config = dict(
    method='simmim',
    head_dim=32,
    width=256,
    lr_schedule='wsd_sqrt',
)
Rows from block 3, named by matrix and row number. Rows with one number belong to one attention dimension. Each number is 128 + 32 x the weight over its row's rms, rounded and kept within 0 to 255. All counts start at 0. Numbers have three digits each.
# q: attention query (model.blocks.3.attn.q.weight, 256x256), inputs 172-255
# k: attention key (model.blocks.3.attn.k.weight, 256x256), inputs 172-255
q.152:097160153165092143190074099136121156193181143123215094117129180210137105131169176194127189141240164137099153120172140094122111157111096156073188130140109111107148100123205094097078131157085131174102086156171114131157153158106118163095148096151189163115
k.152:146131109136089112151168119104124122181096108114098153131144201226179074142205209178166166217160101136133155147169138129109111100172076160151117108191178083110171121120149117050162142105143163162126100124193122116174110137109145146101061136155144127131
q.153:110141100142133113136156103141079120133097116071077119123105188148081158092149129117134094164098134062150119137127167126111078109146118124136115171092181144122092099093098064070118187119187131135134123117190120077135091169143094197146165156147077131074
k.153:135097169146103149112161137115141122119177148117197143183111175203065116121157121120146097171108125126164161132094115135125110076207126117133108129127080111149138116151081089161177120089136116182133136030127137128122163110124115184152093132133202141100
q.154:127155073135135146140154092110126147153112095123103099164100113125141108081130123154153120178135133166135097136109126112171115183170098110148193141174186133103172143109100141156085124142090140092137160140121126164164138226146165101123128133124055131065
k.154:139115102104164123169085096141111135075131077117159086095164116195084123091116127170163174110153134120140155238113163110103178127106181099104157137146122117196122116164159116135130132149113051137138163114118088070064093177135148153152151167088167126081
q.155:115140130145135146110143137142100111106182092146109160132165212123093178195164119138150109172123067109100173169064112150149133117140170207056129141139146169079165122104116143112157168076107088136174115137147091122093126116086163147164118095125106172124
k.155:126101110098155157083091091160165105120122119184159143105112255131160192200178131128144133104121042121140132124160094100159122167099153168154139095139088096089111117120095133098127148019136102109217112153107128145131123123102149128142080179155085137139
q.156:097142110144092077093195098123118167108074116149129066152143177094162155140106054124124108115154084172123123116137128076119199173141154149154124140097121158093149131147116115085078132132110095117113117140137110132161120132129143108080135152154165134140
k.156:115118165147099091167136133175120152116139140156171087065128197096153157164057060070096165184153174145079172127116171127153129144130164101110140161072096119125116118143156142128153085132125112105095148103151155178177094198109143140148145139151126139116
q.157:148098082127102143132149127107210108154091127160146120140105166086102113208135093071069058101115134165136170148101155142117141179098133103096156145136136123087134147126149120115141099055171078125110118144131176160154154155164120165157143129127110142112
k.157:119129134091097132144155145091152123110070120167126137127207166137083107182140098081084044113096139159117121156089169155137116157147071128085131133142158161117107108149122101109165156114117111087141130177151106201141121147137140124095157120102142145123
q.158:136151129160144141125122116159159112134109147096080116097137128132159186173169158103139122158155135085114087147159163146157060123174127124124145107130135096093090142137141156134107112146191187136099130067124114122133165064117122189109176143138125141160
k.158:105152144140104206165093133148114132064081176127163123153108078206167189158155160133068158070119131127077105119149131082110120125115167101153105148123155100104129135186090122147085109144094147142135133116131115158099117071128137100156145131100151106143
q.159:127134150122172150101104132154080103153152127060103126181093126142131119139118164088136095064092096154111092149123141090151137106184058139169086083146084097155174135130135137158132138156075123223125140158124104104143117135147121063119078147172167123144
k.159:162166118119095186116119117146130149142194092088088174184055159055122106140168177106096143093112144138109086127105135108105102033149094182119175132106106091112150139114144140143077172168068107175118132109150055138142129124121147104115139123156156165132
q.160:146105132159114209093119135146097182066143127121192134147226105125080158110149095186098127099157187142122144125160174108133132123124124106137126132108138164103101113113124168112081112129088144145172130126092076119106108214182112136139173108170086115136
k.160:120107147092146123136164170165118195099152155199164121101195139123132158141143086134136176116130154115073192164153113126117130152140109080072152142146150170090129068145116133150150117126124174097112104122113112131108099165164098126097112164164153114091
q.161:162144120168127141158167138146163058123169120129104224057161152143114165131109126143117119105163100185133168103128138102109132128049107149160132148134114145141179090150127083098133082131146098069110155081157132147086105135203127163124140107135124137114
k.161:094090104087167110106136106126201077159147118104088192152096160123104081142095099135199145102167121105191158101121135114046066142103127135155137149072149171129143126112089167131141102137126082091101156083164134140183143193161125105072163221133156117132
q.162:169107056143142153117119135114079151158068181181150137121088124094149136131159135184073160140164110117096092206174112135146116062094160161155179134197091113081117104083094174162132168128157138135165161146209073115135103147130131136130077146152156087105
k.162:157109142144153139094141078113126142129169109114164115124136132134151187118124126168126156149113117104155123154161145092134153088066114121137180120153150083135141096076122124097144128098128161080127117124159079181115195158102089105102078154144153119131
q.163:135106157138095083102166140094047105198128138145127130159173109115133108187112160160136149124068183101097182123164143153142174109118170067157109110149146138159123155131055102184144088151140123110144153143120147134124117205168123139134123108094139102117
k.163:132125145100143104120117115096062147159126125161114097203148129103186105145119082152086200082133134096059130101135095164139195079111196106139132110170145174136123132085034125122154092181150105132132121155164118097108125143165126130114118144154167101080
q.164:111176110148220155227101132122108095142119074123115086102138149119142120089152152081123129107167100096077115186182178126146129182144099161151117130140117093127155221149116084144152104143073118085156108095122138091130136048136112124171124088093095093195
k.164:097148153112150079140065103141153110120177120147107144185090109103158119114147124130149133099126145097095130136112131123110112178160064166136122099093085117124171135089126178159131111080105142142151063098102160132169123090069151112081137121105145188171
q.165:139162067100129152155155148141200109150165099128172130086090112116132090141105148120157126157194143090117096133131088125126097166099146134096180118141104073155078156100161190118112137169116095137168134142155144132176118109126106061138120026084112155158
k.165:168095115085139128139127184109092150130141190157117140106121111113137109154119142101123156154158086108097125138174135033139142115128135137094134098119085108130108169068106175123151147108173114133146159077171144139138086139094132094123117090127109128131
q.166:126163158159128127152076188081144135121132152089154102106050108109161179121158107111121099088186111141142108109143200178174140112104149079048151116145126120090134089189088101131114162121150162110100119178119098184096058149074053138152128135091148091153
k.166:113190172139088116051048184068139111134197110109171103128094142158123188104111122118132115149159078136115083145105156158183089075043134088106164154122142141179132111121149118137154146087118181099059140160091162108104098104131060114111155134088148107157
q.167:049162125129121173126150171080150165101178147099189145171081089141100140136142161171095122134131116154120159156121104101134081150234095091065078115161111148063121120142148147098050166151068092147103083070154111057100160121172119125115119137142174107076
k.167:060132121156127116086122144117087210099100153097195130138170124131103158129141148118142127119150115156108133107143109107149142116179085100077096149105145165098131109156150145135142163073106150114098089135081084067115116152115121113078111138139113099097
q.168:110104131082156172100104137168091086140089144123083124180131117118160100126143128146141150089140145144137120175103150130116123118167119118096096180128142175131154124102116170119165123083104150126223132112119126092136118126085184199110184115134090142160
k.168:106154103159140150126088108157051042127090091126084121117123117138151122139123145147120129099100170091142147122143149090131126072128173169103122132141188163116121136091100130118139138079160139130192146105147107188108081109126165168124140151165087140136
q.169:175176081080152172108115157098084132112076134155117119102165128156111168139091134113105187097148144099089144111129150106163119142112131166171112114120121154150156127163088150081119084120119133147150146111184102149117106124119098072057081138181159093078
k.169:174115140192144151086086095079116115190100142152129173137129127127136190110110127132131131060120122202152131128099143112115176165132102149162122130128125174134161133162040142122107081109198127122089154121134106140104098115098075086077121129135130131095
q.170:158114053109165133135116108123162107090120095186075161152127106124089093122135120115171116175050148136127117114188145111179121125164168114115138091064120126062100116131106113103133125155096142104150159131204174066162129181146152149171173183079177176131
k.170:177146061128212187071113084129115151131145107134127088166173121097152158121113166187150165136079146109136103119188154115161083094142178118138120057118140160106069176100152116142081145145082139165167142149132139111136147154101125118171127167150168153163
q.171:158085128175132185136090082082145163157111145158151119137120133142117144092127103072114164078155101160132118144113139178092154134113167156179113181129110157130091196081115182191126108114174121106121172138109090107150093105103093073149131132156166161211
k.171:155131193202111139118123148159158102139178139158169133085090106130116108141171156100079099055139115162148182149156141124121177153095158110128120081059100131097092179100081150153110137085135117162115196116070074221120130094166138122159093116149112109140
q.172:091133102138117162168089056149063140096128112071142158057112127110118138079137106109101086113130105141184167156142157138133147135088093143152108109145144150113160202163104112219125146088114176180114153110075165227087150100085155124176127063146146152120
k.172:103175128123139164132098138186122109091213149115095174118172126102104177087156112094169103103141117155161141103149142136104097146126138074085176133149156092118074084148137103131150122110141070096146122111125170161106180141176139124146157120077130125156
q.173:104074094072158170138110112110119167101168094164157140107121134109126132148090140094114133141074198098154084112125146134132093239070060147153136108115116175168083089152103131150149115188152065096128153135138157136133121160092134174154130196068116122103
k.173:121079097091130125142088083061107187114072118132115113133071112164155123099094147108099135123109115072154102170164151148170123183081105155166129137165131156124133100166106128127126126098108052165118107150079092092104079076077102169187137094098123116141
q.174:135165140118145113181100091127131105110129171155110119161138112152139100169117100129132133056100113109129112135157092113097118172115178101172182137129131189163149141132138129169125178129097112118093152120152121084124175158145105148128080144161148111114
k.174:119125081155149141174112117131161129105139095111131113126183101173107137079136106116057151102130096159176113154142100099138121142132157183161178120040062153162135186126158154086142151118122120099178170114145161136139152128164114109139127125146081192117
q.175:114116104134181115099118141107121123142118148099159172152104133142059181125117139170138141108130104152153161127099109093138131090175097149149107136058096113089134142090074162130083107084123121135160190102144198110107075114114073059119110073128177139162
k.175:102120045158145143094146109081164113089107178111142160184083137106077148141128121206126084122105084162153166148122117142122185057174122107131097124088132153039131133091087134159136124093073169140177148121085152147125083089108160138142143113128173166172
q.176:110174088090197206137132061122134171084099121087155122113147143109150080117112119156175164076144147077162119137169156131106089107100111109112067129092127135133060127138129114157169192099152115139135106130120137081123111042138123129072147140161136136179
k.176:083160085149214187149103151155120140116131143106118129095123153107145071171103112155130145077130162119139081141139136101165088129111134119165171113152121077192129105142093087230160187101164097148147101067135122104157103103159132129083146136153088104146
q.177:136119120163121140145117104120069089155117085110095107105136107140091138137119172100136073166103144085119124167156168118169121126088162112190120128164107086076146140134130140142097138114131105152180159096106154112115077127111157127251138077109127133130
k.177:128144079158120142155130135126141115206114132150063124146106099124110153162146151113162145114088154085121116145168216171200124117081178133135114158144141107094162136166102118143095128135140122060183183122156131111136133165128147097144156084061163125150
q.178:147155156112110061135102144093153157129179121165121168177136146125152174036150153165131104147126106097158119197132138102122131158135112169172070127151136132142059130119118178155114095076158159181169145160178157152116131132139108135123103082169151167127
k.178:108086174184140109144141088146102156072181158101094151070196159148099164081129109129111117130125125070169153165135138149124216148114152149168084126160154136111076215150143123120145094136145103093146159111115128171113162150094106133115141069081120132110
q.179:133134166098180127150119103128072142125144116103123098119161160120133125121051106163154087132125155067133113091151073135163125101144146104135107143172130142185105108148121078097121143189140140128109121141124118098089126097149104141174118137156174064108
k.179:102129105146142120166144191154121153080092161127101113131115144103089124150080085107128089136103097129068133105153176146140044132133138189133218131154146124131141083163186093133158108164057169089119126093124168098076149152116156102166119115145220083142
q.180:134117140158142115117137163094106127119147092129117088184079128084134126155141152080121103139149113117109124110141162139065142139161072085114125102135093083152193129089066185154120118154133148121091128143085187144101121075162117097112102107122098196170
k.180:094117152189105114090125136142095112113121087083109143162106122111147127112129164092119121165145138081112170118117164149100135107135140137114085081131053062140190142111071196121120101154114109116102143118117138166190121099161132123115105099120073199084
q.181:120051092144151129108131133111160062120151128091174179128171111122133144157128181185158082101099185115180160127114145113119095116142145118154061108147166106151097171118142104133112136153101101083118162109137157119167119127126088089085140183119183139174
k.181:151075129111085117109075132203093137152098098107123163150162127147168112158127144152168097080120139148190097119117114116143086092177148151170106118082132114194071142170130137153120164109052122142133154156105047107174085167146136137084108159165129106098
q.182:119148087158081093096130135166104124070134115117152094094118093173086133129159180098144123139130150094167181170165123109145124116178120122125093099073103098147103117126089156127104155111100148103143146121139159161161116095180142166121131117129068198089
k.182:137114102156141196085164127123103100113120171171146101081104094153071158185137116080118147141111144147133138167109114056125106140163148147194184113094140140095151158160114121099125128146143115100136136079155151123162141136132138125098107077095142094128
q.183:116191033137144113164068153142096148152085124137134114075139107117155077118091147085093130169100151084147123104176131154187136059094192127112140099153103085118129113108099124122150163145179151124103106095131132140150159187092077055140149168148141108130
k.183:086154082135186122134038105132115055108111160189137171158144150086162108099136097101140097141129157152112079099127133201129097156141110141088186164125093124133145169131069144142098146127129116069099147128124137109200121158149115116076148151075139137188
q.184:082132173147134129119153155178127142130154130128091135069085149142143102147137116131126112164135116133097181126119129095131187141085172106104066109098136147107099124126079096115179161188173109159140126176144168127162142109152214112114122136111096170139
k.184:130146100127128117136120171170140103100104136199101058123077134158119132140119159041152138128130140141087097057115133165130149083136202097134123110119141131137147066108060068113152117139099161083134090167126120093151165180143188145110121179125122122120
q.185:158135114145123126099132137174089106105078178155161090150113128115102077102105098086176185130102155145088132087176112119179149135170096129156100119170174147170172116108141124158103127159089121127180085111185087086112102169119145115116102158154075104112
k.185:177123108114170154126071122122171131130143145134123178169131117134147120114116127115071142111115132169116138107100127131158150138170109102133130042149111110126196092118143135068063097159086127041127110119175087088182143144106067142133157122115143086149
q.186:131123102221154161113158122119156168126180149126141160162116130125137122140097127169123143127089110166144112130141150132137227127152164159155063083161133140066101206137179146114081096118106151082161115127096086117083166122075116106163084105127114160150
k.186:126053155199158141098119213123110146134148062172151109179148137160130145168100110217108154047069160140106188121144126098071099178131111097127130089169193174140117099100140124091179111116105121147137097152143141108105151190144108164210080098120128148158
q.187:155125135110067069141169136115164087118093083080138124130127130126176120123102168156113136133150116088149102104131043180093136124168132180101075145101064155122151219116128136118077107161163148164091099119170097129147150127142130089174192135163079133046
k.187:155096153190076096111152149110104104121077113111132179106145109139140118159106097112155131119086139104113121072119101132132119109107133165133172124124147141122109173132146089176065121151184148130071095086141153140150172206176171117189215095162052112045
q.188:065089077151116165105182120129114180106100136164195158054116136124084127127106141137081075140095163210165134137157088128069139120154163151143079094116130102133113150148147110177126159075125159165067109117119092166126109110151134167136097133126081130084
k.188:091073118116120196134171081173155172140114179171149158045130124125119098134119106089154080145076160211142121061178130116109163112133159113113119090114121156089104148178122052143132165134165092097082089148092092149157134120157193204139129177089092111110
q.189:140111100170109099119131102098173105159123155151137152052129115151141165123114151145090127169131122139154101101123096102188082096131100112141158132117099142074125109105178125123119187111151077140104107109124175090080139141149101122155121159069120100112
k.189:149177055167175083103141161145210127118157151174148120094152099176066144125138128137156119135125132148128126123109120149168087136151127101140162163134180085045068068126144210107067125129131108146151151107153141108095107160174079101144119161081134102156
q.190:100113120147187162121139108127059145150152118113131098182172164106124150127161191069168191148136128154109080083122130110105122076111193088130080138165157172163100149151188094148144144113130132184117107131141090085101097140075108099151103147155074126142
k.190:091115098134137187159108150154039161160124205092113171162096138091143130115170128081145115130191127137092140111119165167118137097079196118109144155153131136115191093167146103151069124130088139174183132110129068137107112107116070088087100094168076113144
q.191:089125147166130064117125113154090138102118139121146131097080137142133155068131134125131159101157067121087166160060111095140114139152179104136205163180128103113197125095118083159142122205123148122141135140193111105123082103144111088102167106178106132086
k.191:066109150120153038139111152173103115131130075184166075090080111139140094125174129172049105100188092136136158153110104098123147115116159107183139164081178134079176139085105056148091130157159178115122083159217140127096141102158128116110122108164138124139
q.192:094109089103085139097168168135121132159139138120068132092146162058098115131167152143130030122131144141156068135117132155108138080126134131143080131155110143122171145057117134074131160158152092141113143157162138088111185084119150166066102124093116125118
k.192:117105137094176111096150076100156115137072141104086088106118096096169118107173122137140147134158128153148140123106161088149174066101087120138101153149126117079110217211143111135074144125153089094096093103130120122105178136087101084167135106123173077160
q.193:140108125076211146120106184146104183089165132138114118121105126131150112116116154120186073149137097162106078188161125117116117169112174165107119119127123072118159145130056136161143123146136105152188089139190144078083147145089092095158116187153138101122
k.193:139099140117152097199143064121121141107166180119106093134071115133159153099140114129064161118147138115103117134151159086143137101203117124116146140064156063126115117145077119130128104117157139127134134139182133065117150083137046163126098142130145138129
q.194:172148117136103134192109118109140086136093087135164130114078139141067152119071153145205060126140126131121147153178130153126134133077055073107094167128109155133143191179135108137148128140156123139127156134125119136123108159066132103131144157154096114134
k.194:119137160167171131145180181051155098129141168103156135169140127135159202119085133132153118080141109082119119113127144099131096138114109159160119165162147183136100144183108165156125171110074106143082140123153154062150085118088122132136095130102138145119
q.195:159110153140157136106120097137135089098072163115164159141081102119112147095127132126106133163157105144111107088099152188219087083109118142126097174116098126098117130143097103129138135142166099091135150113105131131117152177109088091090133100098131186171
k.195:182193133142151099086140056124150172136127140073127083146088139135127062157114153178099095124104146144146153118124195101153058078113126116112130153175136180111101127174115080058119164114103117159113138124133175111127139144116077119084116124105107115135
q.196:138136167157089096105129106138109142143081147094131095189137145159112158132136129071126103119142090164094169150112112144158119125127155114125126129149138070140136069088131111128100136108104141171151145137122128131076165124090166121142161115097149251185
k.196:132205137071118100136119103125142194101109103148162103171125167142141129060139146145149108107097130161184113144099152122154157137120138165095133116152090139109166061083065114105095100121141141158096180092148129131172096147119099140203160103143167145111
q.197:160166123116142154153115106127118138075084123130118103110090068163111142094119122132136134190146140140114112148148061132156088131148102191097131142124097080114115166204114105095138101092076107122209164128118201164121146169061061199126104150158086140122
k.197:118172126132143105111108090151105136093098187141177088116055140089128076116087139124135150086159102166125155179107185099166135107161151092157190113146178130127110102160131090090189151147060114150119175111086203162145155117075100147142142145150095107094
q.198:056187179129149167113104148090146059100154160131165110153141107114077117152077158138117165113101092139146117136137112112142167083125129060120135086124126097096144131079127138119072138101148153124130115128114123169147138105127176188096147162099107133199
k.198:092128089167197131111116122061134164193105167144107135166124098128137118121115130098148072089119120129149167164060100101111120110088110083091082113187106148133112183134072056106151153172143130166148166115163134097118106099085171190150170112133118104095
q.199:177155132184108147182122069095138138135158189109093069123113118153115062150177096078107127131134146149108148135135130092122136148154102122174121150124116168145088157124126114177149174190126142137095089120145172124124132103154125199080088130164113110134
k.199:194170186171139110164142131125164099127155090079156103140148103136085150108142160145108111130156148159101071139138136057120143146132133146151103116088126207124148113059110069105193143171134071144098134163103079171142168121178144166093107120123167110108
q.200:126164099174124116124063078160112077082164122139095119142156118102197155125137131106115130186158122112139102153126147184085091129132137139192170149134116143151079082166102156148161116086121159140133116144093073148148118098105112174101146154158119163149
k.200:145126184161133117099119167152153208173122089156139137146097092119115153162116087148177186039146139088139116132119134125146182177129136125139132107088116122140086126166176147133085102144137106084089171174094081137064110111181148096102146106161115120107
q.201:134103068084158122146145104194096125145110136094127060166122143124151113112117114178165130145155104142081101146136237139156061111110131151123086150128162142166182090128162166152164056061116116117155148084076149146138087140141136160156120136146056158165
k.201:122135089160152138094158167135126085164095149153124130136134140076113149112107147113096124143136120133112126177113104109124098145115137097106119081117151198161178125086216137205078020144173125129116154085150176188173098200150111214064101120117081159136
q.202:109161127101150159105138133161098125106134091153100141099146115164132093189132080162165165072117119128081098099116108130151225084130082058119098129116049096092044142135166189133065122106118091096133155110134094168049143139130095094143109167104140155161
k.202:145128134118116196101162135086158122115151143102146103112078155122137123150065108145139136132127109141132090120135073121162085090107150097160108122137120084119116061167165193107120181119127094111108183181077089120102184095093086115134133130109096140143
q.203:184125053159097140140099071117173182168093155125174109149071105160115174149115146128160139153115150140103066107111098143128149119092131140115094137099112107194050138152123091124136087126128085169088126132153151174134065171136157110139147111122171157156
k.203:211138123107134176043167153162115093071086130113141173201122150121154175118110147146156140186114176083135130080136117171098127113099121154126103104098079100130093154069127067084183133128098043109106154095122103134122106185072124119141107103124112183119
q.204:181130150125097118128112087092113094137122049134159059133125108104147113157107119136158114135138079142146168118138092057175113117112133192159091161094243163168134175160075131180055141145089120124092097177107118150166135123141126103147089124079074149165
k.204:165175180169083102141124117112101175115210138156134094130162094130094101137110145108118121174162099182150116123147145150091092182134118184142122099064172148189094128116149126137151128134150112139168109137128147114164137158146124130142137144128084092084
q.205:076119109154121187156129122121102145084116142182097159109089100157167125087197115098126128123187099074119161155072118123161180115081137149121208126059099148129119141143147082089173152157153144091099174155100125091137110168121121183144144171135148087125
k.205:104124168148167175150156164103103115098127095088113137156177158136129106091164081099142145133129080110161168129110143143144163136142147170159118122113144113123132090134119103110103095090162115100092133153193134085144179152072112150123124084133150148110
q.206:114126110103100094160134089127097170152159092139090164141084134125055160144142095146091141160128156203086065159089156155173100136104096125100140095117238134134127122166130075183166138104164137099179148100079157173121131127130137147188133167096142135102
k.206:114085194104164109101101188130137070114112139149175069091143137080169117131096151146128072158106116157153149096120129110151120125177119126091129126136103112148192090111163164088063144137154087104094133134047153113198104174085176107106136097130129163127
q.207:132093146147140079162161153108136133066178118050136148131044141127117154173138132149100195079162118109121159059161184097151141112140181136064171127103166183066155162101156115137102133139053091108135103187106092094139151141111118140141148168124198185101
k.207:100142120075150154118134109151047142090149140046149152135094145133124086205136110117129135104067131107090153150094145175118112108100119181081112110150107133107164114112177167114165105136071149129147158067053162094100149152103164173146129145171151157108
q.208:142133104164099109107087151139099123105135138120117162157177144142105063179101117130126091111085173097126185152110108150146108131136159050163146166096140035132131130159120149092140124142122110179141102161154140196127128137106140142139131113125132134124
k.208:122149142120159129121168123089129134099140195147137169142033090174121129154131101097101100164149156123158158111171132126139142128038081068149094124122137098144156174156141108179185115152204131165132100124113108089108155132098121112088158164091109136116
q.209:138147133146126165101108125094109119097168113188139158128104140108130177135159152121099097123110148152142182090109123160175131107076107125163125113130170076126182147114119121139120128150160180129038134101124175125112112135103150150144182157117054094162
k.209:175148090069066131136169123142121147149093134092150114159068141146134109093184070167118110118097152149102124115094199135140067152074157120134098098132079099128133136145122162178085183137152157102076077139120108090085121107139117141182129129122114167169
q.210:133128148136056150123126136160122133145136092143086141131159123121126164097154123080137119096119175157100138134124093178223081109144189114148138122121191185124154076104124131066090161123152148135094134129078091103084179143087104094124169142129119125121
k.210:157100109167170108128137095141147139133154173111090130115099132118165118110176129121134102119072160176141137146139142145175111107074111109145123127142072113093121146191104159132153088142115167085108127128181165133121151110078073135188127134112103130150
q.211:130102143088122120152140149141122090107101168152115139083110111116087169061116098153112073142132136145153152123202137137135110171137096082089111164176172133107123120103088086160124219117190165086173131119169173102120077099098113085111148151141078066139
k.211:117132089135075129115084134136116192134152152183123144084138134129111184074157112168112109203078105120159184151128156129084122116060135090191109092110112160152132116136033073164120151154176113152160126125096090116127132127166181130128199096130149169205
q.212:177139113127098130116080128116117105100077094123205101096117139155143116117127132096156150073131190148116176154138120155197176157105123156132127134149156098111086102130109142070160113107127103133150140123152173240155150154127185154144170101099120084136
k.212:108198153114091137115143143089098064193089128156149133097130117131117118139132078129138161094093122174097153162151128092139154161104142171150108184142160181141185077151115165124117115131111124115141159133094124078102124106115133109068115106127089132146
q.213:091120118184124091092146137101099110120075088162050176113101138121150061113201131088145130139114152156115111114091099142172101085083180049137140155140116104143169128148159128190151089098117194154119131106183118113104066111097090148168188130147106124168
k.213:088113112126102082185069190090129086121110103098199129136127129120137104154129091134092158145130111115141161119155099142128118128171113150170150128110157058149122080138118096156137167108137143121117131144073073089140173173154130055129105000090108157177
q.214:101086171141109206132112119114139082065143146108106124137158148149122100120162101105141142074081128156160144132146096102104126142175122113099135125156157134108139129112137102120157177126104141134145102163161120142194120113101151165161120143132084161121
k.214:085129091174178124117192077090144201169129192164193134108086101150103043147162076100069129121129160107114141165104095117099132156123158144104126144128124203121111151160104111085106107156117153054173156114157099148112100109143089131143165114159177184140
q.215:138163102109140129048114080061131134137111191136146133130162152139136114122102163185157040148108115088148156133104118134172145118114129116121103138139073181099164132100109118115129174163099170081117140134141121075152080170122113123139112126102100136138
k.215:088093130115135172135140113136124196139129153144122119141155141124145106134162139127116126145105125159100128077126130143161144095138084192127081157150049166091139130122124161166122148119073157122072059144120148100107122142125104110116140137171074149096
q.216:153193137135138175181090120175106176136103119082098148164188139096188146049139164145193130133155158161114089122122187095119104131141176136118142157128122153103069113158149079165130113169090117099115062123117136115140156158097174114164178105149106103085
k.216:128201094113148128198149136035125132120135117062121144121113134111154173156133126142165182187126162099116099105179113138157149067123153114096187119082116168137060124102143080166125107088095132119113072118097147194099072163105167093125165121137155109183
q.217:122129084120132151121133150091131145096089132148125135138103105159100107123084161155138093052161126176090093167144115154128153144116090095163089173105080141150177169136161170126142111145094099074116169147156135075102066163139075158161078086146107105107
k.217:149065103153161138086193128075110094127098135112144146186131109161108085192101074162127162137117130056069131130122134125097140126133118133116127118136105116083083131116135073150153152084059069077117141148137059159118144128089085114172140115099129154155
q.218:145102145136111074196129146116150097174111124162054108125092131122141074125148113087141139149077147110113109110127120078136108160101124157119193085132117144117078176145194126161118158138078138152059068134138124115132106047167165099151143104141163111114
k.218:106136116193079092210136125089117138154184135165179076070084131114108101107117175081129113137120139123101053099154080098152101114130126116153156122135111102143185143131106118117133159174112150125134099120127162153163122091194141132147123200085115076094
q.219:151133139146123113127166118075144127092084157110105074119142126147102137083131110114128096139133118130072165062146126083113129063112172056195156123123064099075121136128115133129166104133116137169088104132127158176120083144110115121114124138200064116197
k.219:163202078172107107130100197121135132081062119162134029175176089105126082161147127120120144126113115125122086120099153142152151111089121143135119154125118177130116180108218087139098103127110160089162170151107120155092147145163144132096108123104117207195
q.220:134125099093116128162088121121087109144137095143105110104119131162111143135096129134116172160082129143130159141098136102145125177143110089124185151136146095160161132123175062131129082078102127128148134106191120106177111178148128108148052087126107126152
k.220:124100181099149132126121079124053064193099120133180099168178116171191143120073154113093149113144098135096125129086123176116120126127098117137154130086093140106115063107114116121076125085091156117136164128152125124174145195147148105118074124082112192149
q.221:164103152162146098107127127155148173162106106199109163130205119115120139130124152156120156164170130188145112120078094113142185107110158106120136151124109168156078166164139124100167103081154153153108074099093104179170095151151097152126158102093136151151
k.221:151109150160091178148102128080117113103094150197082145083186118144109147132134108136174135115096147140114204073081065126124142099161154091135113076151068137163138136074173089189112093134129180104097133131101122163144054199107122129167155111090091183121
q.222:126153120143209147121133125136117101178152189090153083111170162063205110110129121087120161126099163112202110125140069160079154151179136097073073101168129090129110117135109129077163117100103102172124118123100155166104130106184156150143100119121147129138
k.222:087160144161139174140123110160139120187115126128129138194091112123118108073107144141091159109062183112149140157145129160117088167137114055143140068106103157096148160127102112102172130128169121148126135134163109169114137112092112133138175176064131074097
q.223:198141184066100133139122083170097146106095149128098097138134122110176122095117091120138112149103151147156104135105115184137108124179107134201129120161123171135137075090178113165058220111173064140102090146092147155098114146084085067095098149070133154122
k.223:133138104153104104127199090124143146158164134159150090124121075128138172121126140156127111167154128115125073101120188140087092148190178100091112082120124141173164079111165152088220106162173070119134094123096096157123064148133082129126136055109134188108
q.224:126154170083106177148107162076172148126110111083150072103084138115138127130109147098146055130228064086125120147133112162078065147141064103131181130121089081118113133145128152127102169131136081176047096129118100087117112094124125068118159065160164095128
k.224:137157141096095104158140155088154105142207150137118099134105128141130106138116093056186160099149146125115122110114132162105046126066082081093198131142069092184178141140084114132121143189187115081075149138129128090169176162159121127113136148110144094082
q.225:063070130105113151087181079117055195197096165120153144113092123121144115177136148165126131101103113156114112157118152101135135137125188139145101101174170166090096141137173162176120149081178092171137121159104077129097145104082190160158104154149105084115
k.225:133092078127091146124142139130160148132153154149140091124090109148090171118175174186117115124056146145192100168099086136156110134158103185114103146118113091089065138145141139120121136092120098153176119106144105117128156101133178143161145140083125145110
q.226:114103175154104099087205086121193097127130162088152178133046126145051103148140117129106082135108081184178186105130070142059147116161154127093097127038102131082186118106108122098113125131108194089086139123133113134133122147177120163097134140144163127083
k.226:127121105139153080108165198113123139138121160138167119120057127203070180101084100108114144072156075175143165141090046161102149156192103127150178170095116109108186154092105172092105104111173168097112082089189141116129122138166038061088091138165152106086
q.227:113139161106100122174092164137064166142084091152144080084103125105153161120122074133083104111155104093072129121132119139115143152101145131159166112156148149118135099096075074176137094171180136136110108209165114134116110132130138099161131128121126104059
k.227:098133110115142106105124166107096173133116140162130093121129136100139158131129137143132182094106145172128090095133155125098079099118138109165151110157188098117144143135078091154182078198172154139149051220161097052161132097165128144158140149167141104057
q.228:185184109209103161129084134145155092135135161138112078183098110116107121094134122117199129115161065113108170172141162158095130089097139082115167179129147140080136116116084131125152100114133170118188165126136176098153120110149115169123178119139143111194
k.228:146158141145123170158141196086102068110135120169112083101116101152074147143122127077129152090187070092107185155111130142106164120070186083145220160156193177086123101124103094145158118112110161115116178166075171151116104128107097143138161081142174114195